Weights of a small audio captioner: 7.59M parameters.
Rows from block 2 of the audio encoder, named by matrix and row number. Rows with one number belong to one neuron. Each number is 500 + 25 x the weight over the matrix's rms, rounded and kept within 0 to 999. All counts start at 0. Numbers have three digits each.
# gate: MLP gate (encoder.blocks.2.mlp.gate.weight, 576x192), inputs 64-127
# fc1: MLP up (encoder.blocks.2.mlp.fc1.weight, 576x192), inputs 64-127
# fc2: MLP down (encoder.blocks.2.mlp.fc2.weight, 192x576, transposed), outputs 64-127
gate.163:510489508487498483490511499503502514489496480502504509526502518481518515516512514512485510516500501492497509508511507513485499501496493502506497519485502507513500515491507470501499488497496515
fc1.163:497487531494518508490505478502492501466506495535495493506493522478489523507505495492531489507478498507486503485516488517505468514457502485492506509472508498467505487486516483487495483492501507
fc2.163:501506467491487517488511495510511491503492504464494499505504520508493529517514538491510492496524492509506506505498485470507487504493520503505502477487487477523514495519503472510504527498508513
gate.164:502502505502497496495504496505492502502504506501505496507503505496495500501500503505509508493509495496504500500499499495503501495503497500492505496498501499504502496502492498497503501500502498
fc1.164:503509497504496496500496494495497501494504503503499501501495503500496495501500504497493495497497495503503504502501499500495497507502504501488500498501499498503504498494500500498512502498505500
fc2.164:495500503502503505499504496495497499508494502499496500500497503508502501494510499497507505501501500490502501496502503499498509498503497501501500496501507494500501500497494503504500499501498499
gate.165:516503511559474514484531530519510493495540499504531537490548534517516532505458479479478486488484525483521511517526487478513492496491469476499519483474483481527460506535491522501502544521530473
fc1.165:475529502428499494538468474463461482531519466480458468487494460433458510530496507519483477510497534559504471484467481494518537494433485501486455502521533517462527490475518507502518477489491480
fc2.165:493505504488523495475515475468498486512524496487522522508483508492506514509483489510480490500528485514482478507461543466486499489562463520504460474491500522513499504481557489531527475490496528
gate.166:474475509527558503524515483475502478504535501531512484512507490489538529557519515487470496533485518544498492462526525511517456504518505499493511515476508519476511427470512496501548574464479529
fc1.166:496466527471482471507541479465517513526476496542438554531523546490487535480488471516504499522524470501500463451500547485474522530491515482516560506534505547532507426479494529480511512489509506
fc2.166:499503490467499502486466468479450496524502537518504526462495466513492461524531511519508479478443489515524520461448449516503503532485500547554488529516527502483534454465473471455511520520500511
gate.167:450510532518525497496536501547524499535545429431481530509528543538463475506494462573478540521467503538478469503477560432492503489442477462441455492529498493504456564536537504540541527564515511
fc1.167:545521473515473509514500455496514549476436572496520459482473540499529482531536520493525514436533506488538540495524442508456432530538524551456484497501553525489496493503423473505503491560509522
fc2.167:487462479521525544459504489515443468470516588534461506484493433534519477478485532553438526567490484527583494496497487488509503482467540481495544507505474501498495553517521527445447535501501542
gate.168:506551491481507555506499481489504483466528484452497527512558520490513497526432527466451543473499468518522508485517466470475499546480501472508470467479504486490438518508503429504479493534500519
fc1.168:469510457495492479472502523475540504522507469542516467517482489479482486549474495506498556477518523503498522510520482495526495463498501467506474536510490487471508467476494498530476490516485477
fc2.168:429512500485521490503468473492478490523542478511516523499490483525540501516523484472509471475518507482517522499529441512462477512478524495513488504555489486484481544466493497467481518503508559
gate.169:500546485521510497463450483524475548509528482531500480469506497479479484510507526470493523500460510470526526519528464467517501529468512513487466459505503487534464527502539502509504505477489520
fc1.169:485527497512521482505526494469440510466498512529491503526550498486481524540529474510474516514477507440493509485532486479499496513504472495486531494527518499494501483505493512505492508470500475
fc2.169:466485512485489523519540504511490499486475501470480503525497518492532491532514476499502517495483542486505483500548525517475548479502468528470499520526494494490509516567507480503469509516486503
gate.170:497492453494529506508493492496494527518531485497513480515490486522499527508485530500513513504516462436479506489509484511496495525504500495497469510503524519504496486523517497524524499498498530
fc1.170:489488531508474520522519499509486492481492515486463515504467526485489486481508490493486492480496544495536500500501494507496513482483502509492516516506460524545502513497481489452512521488520486
fc2.170:511525487542525472529490526481497498533532515473471522462459494510517520503512510487530501461440473465514477508523483499507515503523488517489451455474487513476520549507526531538530439477495500
gate.171:498511531499483498504482461487499537474499499482503530501485502486482503522523510505486499518530502507496492496528486492486537507517483485479508508512501509519498451514520519525493492497488532
fc1.171:493494513482469519523483491496495542500492484493512487509481487499481499507513513486475508525499512523491486504515498503494512508487499489477503504525511504525491472503501525521488498476470515
fc2.171:499494482492488495496485511491479463508518501503513474509494527499486497496493471495500507509492487527508521485460493530481479495500512476502518498504511527484495519483492499457487469481481509
gate.172:519492506468524478478478544507577519492545552504526419541499448488486510490533481488484542481484487459480473464523501460476539482505535484486446514468505489541480513480476482484517477489508482
fc1.172:511508395494518535504502501501438553493493504533486522480561528465504464474490538509533451528496519542494522528467522507479486497495531540484554492559474519522532481487570581513449531551513517
fc2.172:496483517516459492543444532504553470474473582501500513545510474536484511469473460494515521534454508539559509515543469425476557523556493504533477483469530483483438495434506426497512515508520498
gate.173:498486495509486491493495495508476474535491513487530495490480469480494489511514477517518487503545473539507502540527546483498474532524449504523506476508509501511533498513520503479464499478506501
fc1.173:475494491505486491505497499473505479509519521506497516484503516491496531511517503489515511507499509530508500539479489515507499523495505473516471474490501513461533534520498553474498492476548494
fc2.173:494509487473526494513490469522519503481495501489514487527494456468529541486477522499535522482470508512526523500496532487482497482483510509488461531507505493521482517522491499492470525495492494
gate.174:457488482460498469546463474538484498511549501528509524513575494524462532496461488480512459455533465531456479495565463500562530503486472524566445504465518480453498477504561534546531484520449515
fc1.174:440516479524502527530521544503537516526457557476509409460479472470488577530509512491421498516497492491529506512523524583473448565487518525488521523546555462476494511463504509432449539516517477
fc2.174:496488497520500463509491515467488469499514546496502418501496415489533503529545458483445489469508479512596517557513487499548488525496508547482537533494503495489456537431512574514484505497515513
gate.175:513503525499486498502469490507515513525510509516510474526485497512513509497497495468512513478491508481493495486522501504513475500501500528503498479502509481512490498469516498470487495533504520
fc1.175:511496482471509478480526484514491462495480486474479546491539505469495496501530498516520502531486505490519490499481473484493508466493507479493494522525497526477531493533498506541475533504512509
fc2.175:498475513499497476469468474527487523479479525490469470480476509498525520493501450492476503490477507524481476502514532491531487500522482513474525512529525512481525509536506492519494480493504519
gate.176:470499512483497492468493500516463496486540501544502495530521493505515477416496498460492538514532512500485490470480476531477507488498496521557486474455469505488473442485554488466503473483499486
fc1.176:494514492542471516527466532506554526524501526444511463499519535487494549453465510542472486490457550490534505510485499517527455513454512474489495508508546473473495503545524492536503532484480482
fc2.176:461486491500467442539448493465435518495537487535509485567497481473509473497526485525461470496544500501508571496528477449531559446495546534492525508452472496495518540540471503454517496465534499
gate.177:486513490492491525460468511545471494479488454529476507481501449550517533472478527489506452501496539511489488471472518526481479469489498513528486500518502487506499497485542514520482541491519524
fc1.177:504471518521505492498539512432514482498506544455516464516515527478506498533525462472490526518493457478510500491525483485524530525523516499459531516481492496499508502532491489482513463491466493
fc2.177:517492556472501482494479522529475503498514542487531529457500486519520482455494459526495527505495476460473521459472492506492500488525450478527472518517505509491510502525507468472505479503481516
gate.178:484472476479495464509422476472505504481538519521495537491505489459486506552513526525537505439519446499492435458476537478558489506521491511539485502514482487538547461494497511525452540491481572
fc1.178:489495522475465470502559456503492489473500556508514542451538520482529508468513492465523438461509467533517565526550523473492520504518592454476462427470572529501539469526525495489521541464508453
fc2.178:545482515410475497501472528525468577521514466501526556547518482478483561449476536507481522475467459531427491458414523506538474488475506479559497474464477473489478523450403525495508492442563513
gate.179:466508498501507486483497505496511470510476538498508508518485511523483493527517500483501504504497483499486514499501486521522497499512491498495488517483527518507488489495494502466496512504502518
fc1.179:486473487489492526498487497491508479513502507497472508520486499496497503508528511499507514508480491492479527500498484507527523504520475501506487505517501502509514495500498508495492497511486513
fc2.179:522471529526502497473503455508509509489521487480483509483517503505491509510497524476530514472517497489485528480498488480499479513486504486524519488513484484503492486518497473500505512479520505
gate.180:462517500459473556481497483514498517518495525500520484518491495505496498520507526454504532523529505518494533543511509487498496509507477503531481474519485501478533529479550499503497486486479472
fc1.180:488519471467487521522502491498531504487523471531535535504492506509497490497474474505539504480511491520501499503524530503523545487481547488496482480475514466518508501527531492529470476492460468
fc2.180:487518482478479496500442518483492513491491516466513486501492521521480517476524497480494481503501475518529504474523530484540486487481456516519507496497513519508497508519537495505555487494476501
gate.181:476533509549515485482484500478512480524473524537503495512450454561524526531484493486515575550496462489543470492512521476419519514503482481405473460511459515552501514483466463514492479469476481
fc1.181:479547474466467498472502498544480501477490493494491492534460484495535502519480476557521517479492470523513497487489506519475492549520478453494496541499475476529504491522529490492483527495494481
fc2.181:488519509483509518493476508480545478491517508525510493493489500492487466544504555519489483465506496567543460517460519526531521484466538517503454499509502539518541536551478492552517546475456528
gate.182:526490502503524497508500511492501487509496519489493515523513511485501491497485520485494522502501497484504502525507473504444523491510520505515482496507486510469520525478496494483473514505516504
fc1.182:518518511510479485473506474483492498493505511499489485522520505496501486499528484507510507494500534513521493513509486511546505472464521496490511515516500527498474488518501497489505466483516488
fc2.182:516500515487510492509521478495487517501503480517451503512499517494507530540523492519510501493473477485497508493475500488499522502458504510541522486507523463519495489463490482482487512529523515
gate.183:498491523495492514484546521508498505470578465482522494550439470540517489484529469493517536539462490499514494504500546477495547510517522489484494461501505482488474515489517468515503506454527518
fc1.183:506498502538499478488445496439504535550483507489522489443486522481501505501488472527472520482521532509524542517456480495503509477536500476514492479496492469537480542502484501521494513524496492
fc2.183:504491460539510492527518462527485535511465510497487521494500536480491523488501497487490478503539474471491506473500501489494529497474480489496502474467508508499511525533466512536542514511510492
gate.184:488502455528519528480486499501487526501488529477514532462532514501494463522503482499466499522486472525431503472494532506485476501471479505491521523524500509546492482497474510494489482500505494
fc1.184:504491486526537556517543491507524540480466493493525507468486523507490491502471452520455494504503483517456501476505535478535464548475483515468496508461535481519473525487474527470471493479486514
fc2.184:514510552514558498502558486533479482489497514438500540506490468488505492534482519489492498491469508497513500505483493540512474499525507495509510565471470510513519495520477478434524520491513458
gate.185:525464517467474451496463500521533467520517483460480520520503470509512494451498495496464499508487511470530518529477476461461484457535468513489521543496505516464529469499512483549501538510504474
fc1.185:496487537504512522479534482547516516495512558482525511473514486498503493462550496441537518450484465494467520501512523562551452463489481519536486491457467491460507540499536515487486535447515507
fc2.185:487475494484485495492518537499501466445517505508508465508496467548516512452459512474453507523537523522486512503492461459504493509522466537507491511502472519560490421518478512494460519581495461
gate.186:469533487550535534495501487472509489525495473513503482524478509513517502502519508446500472489481493489511475467511467460503509505506474497514522500502504516517534497482508486499488484486547512
fc1.186:503503506489494503525528522481474490493537511519494559474487487476503461484493486533513530501456486490514478480498507507532514500484524512495531499532485488538489485512494495506472527508525514
fc2.186:502517493519496518486504505504471493486472461481516524498498510516502489538488489483463497528523512505486537489510504502489509513497546560484494498504549511514492462477473512472522490509488500
gate.187:495530506516516474462525475529479535452486523522521494458502512489499459488485513466472503494527473538513471529469478523509493518522496509458533518470501553535541496502491553525451467480500473
fc1.187:474483526501491558509486495467496560402498438487483488465521481513532528489517537476485469537529544513488438440485495488499505494507496507505531507461496510506510503501500511506530477486528521
fc2.187:501462548541470485485450511467549480517484509507538538496473487500542485492479512533512505492504489479533473535515516484533473500576499463539505576501454441484493458469470455545465517487481516
gate.188:499468468517535469537547478479508461506462505494491515513502511513503552511461508528505550542488484484505487510473498515487496514502485499501493532506494457506499504536478497507479527502471489
fc1.188:500500492507489478488484491505576544535497477456516511501508506524472470492517505494524501467523521515481521488509456482501464476496515481509520489480480530479514525467547493477482495518520473
fc2.188:455527526480445458496479514512497489473469465570537486499471516500508515506483509552504498496516445511502540476482483493498529476495490510538502508522492501507535545499531481483508474488506473
gate.189:528512506515506522484478511513512470498485516509471520498469468535524487549501426533546540477487474467452507458436490515519483519500488485512489475486483472522498483454530489525475486498488451
fc1.189:514519509515534448523496509477514479465437539540498478528469518509506493460532482471502510500469477486479473500469455495456469493516511510545482459503511525518527493498525498469482498510524465
fc2.189:499524508472525467516512433498501491475485512480486528478484513501486525495564521514471472489534509526501460510563501540523555516516476489507512511436511520482498519498490563508496494513538496
gate.190:512545465547451515486494540561496530498558495542511457504465503536451512536478436484505507517509511532566503488519429524537496529470537491501532521498531463510454524519495464509517466508478529
fc1.190:493503459530503498512487520536507491524522450550536493453488509463471495513473491521487470521534461525531530497480466466429484523497483477521527518447511504532496562519476553477538446504478494
fc2.190:527523544469546460458470516452536494495508526518526505545523474512487526496496473492520489506501468526492561547486523489512503524517542486468478419542466536499475513481473507481470454528504428
gate.191:509502521548470492487500501485474489480504493494527485511481494537493459504480519504493514484540505500498526483469504510547473476489511498528479490486486485523513524500493493503476475495503475
fc1.191:484484512541520504515472481496491514491487478487553491500455494502519482517473524477530518518508480475497523477464497510562447458485507491535478501499483515505495504504472500495496517517518502
fc2.191:476509489510516483486510546528501506515498502476494500476535468525497488470497517515477501481518533492509463559505495449505504493476483483485479498498509511498542503511514504504470496506516458
gate.192:528504497498495485485493508525513487499506491518508506484515485489514489509508494515501496492489514506465517527486541509486494490502488490507495521465488514505496505481496500500479517511494505
fc1.192:490511496496510513511504507515482494509493526493470486511467508504515506479509495488499512478503489517519488525515509497510476533546460512491514493501514495525511496491486522491501514497516490
fc2.192:520511502496517499500486499497470492496496483526480507532490522483507492505478501511478492486514495488509518478492535491520485474512531507487509493499475471516485518501475501479528458518496517
gate.193:548514514534516496457452509537435481452507529487510517476512531465522455521485522509480437484481511474494486498466503505537539527509482477488553512470492519523468475560509480458485483505491527
fc1.193:494521508552516531468514528508486495474471485479489535483480487534516530529443536449496475479448535484472469495466492484541605552462500493505540530471470536531522500496461500505496497468503464
fc2.193:523523508478495577530527524459503527558482496468502448477492484500499474468503504500498497520527504544477558461477538487544423456486484538458492513487487521500532469520531540517528481472480507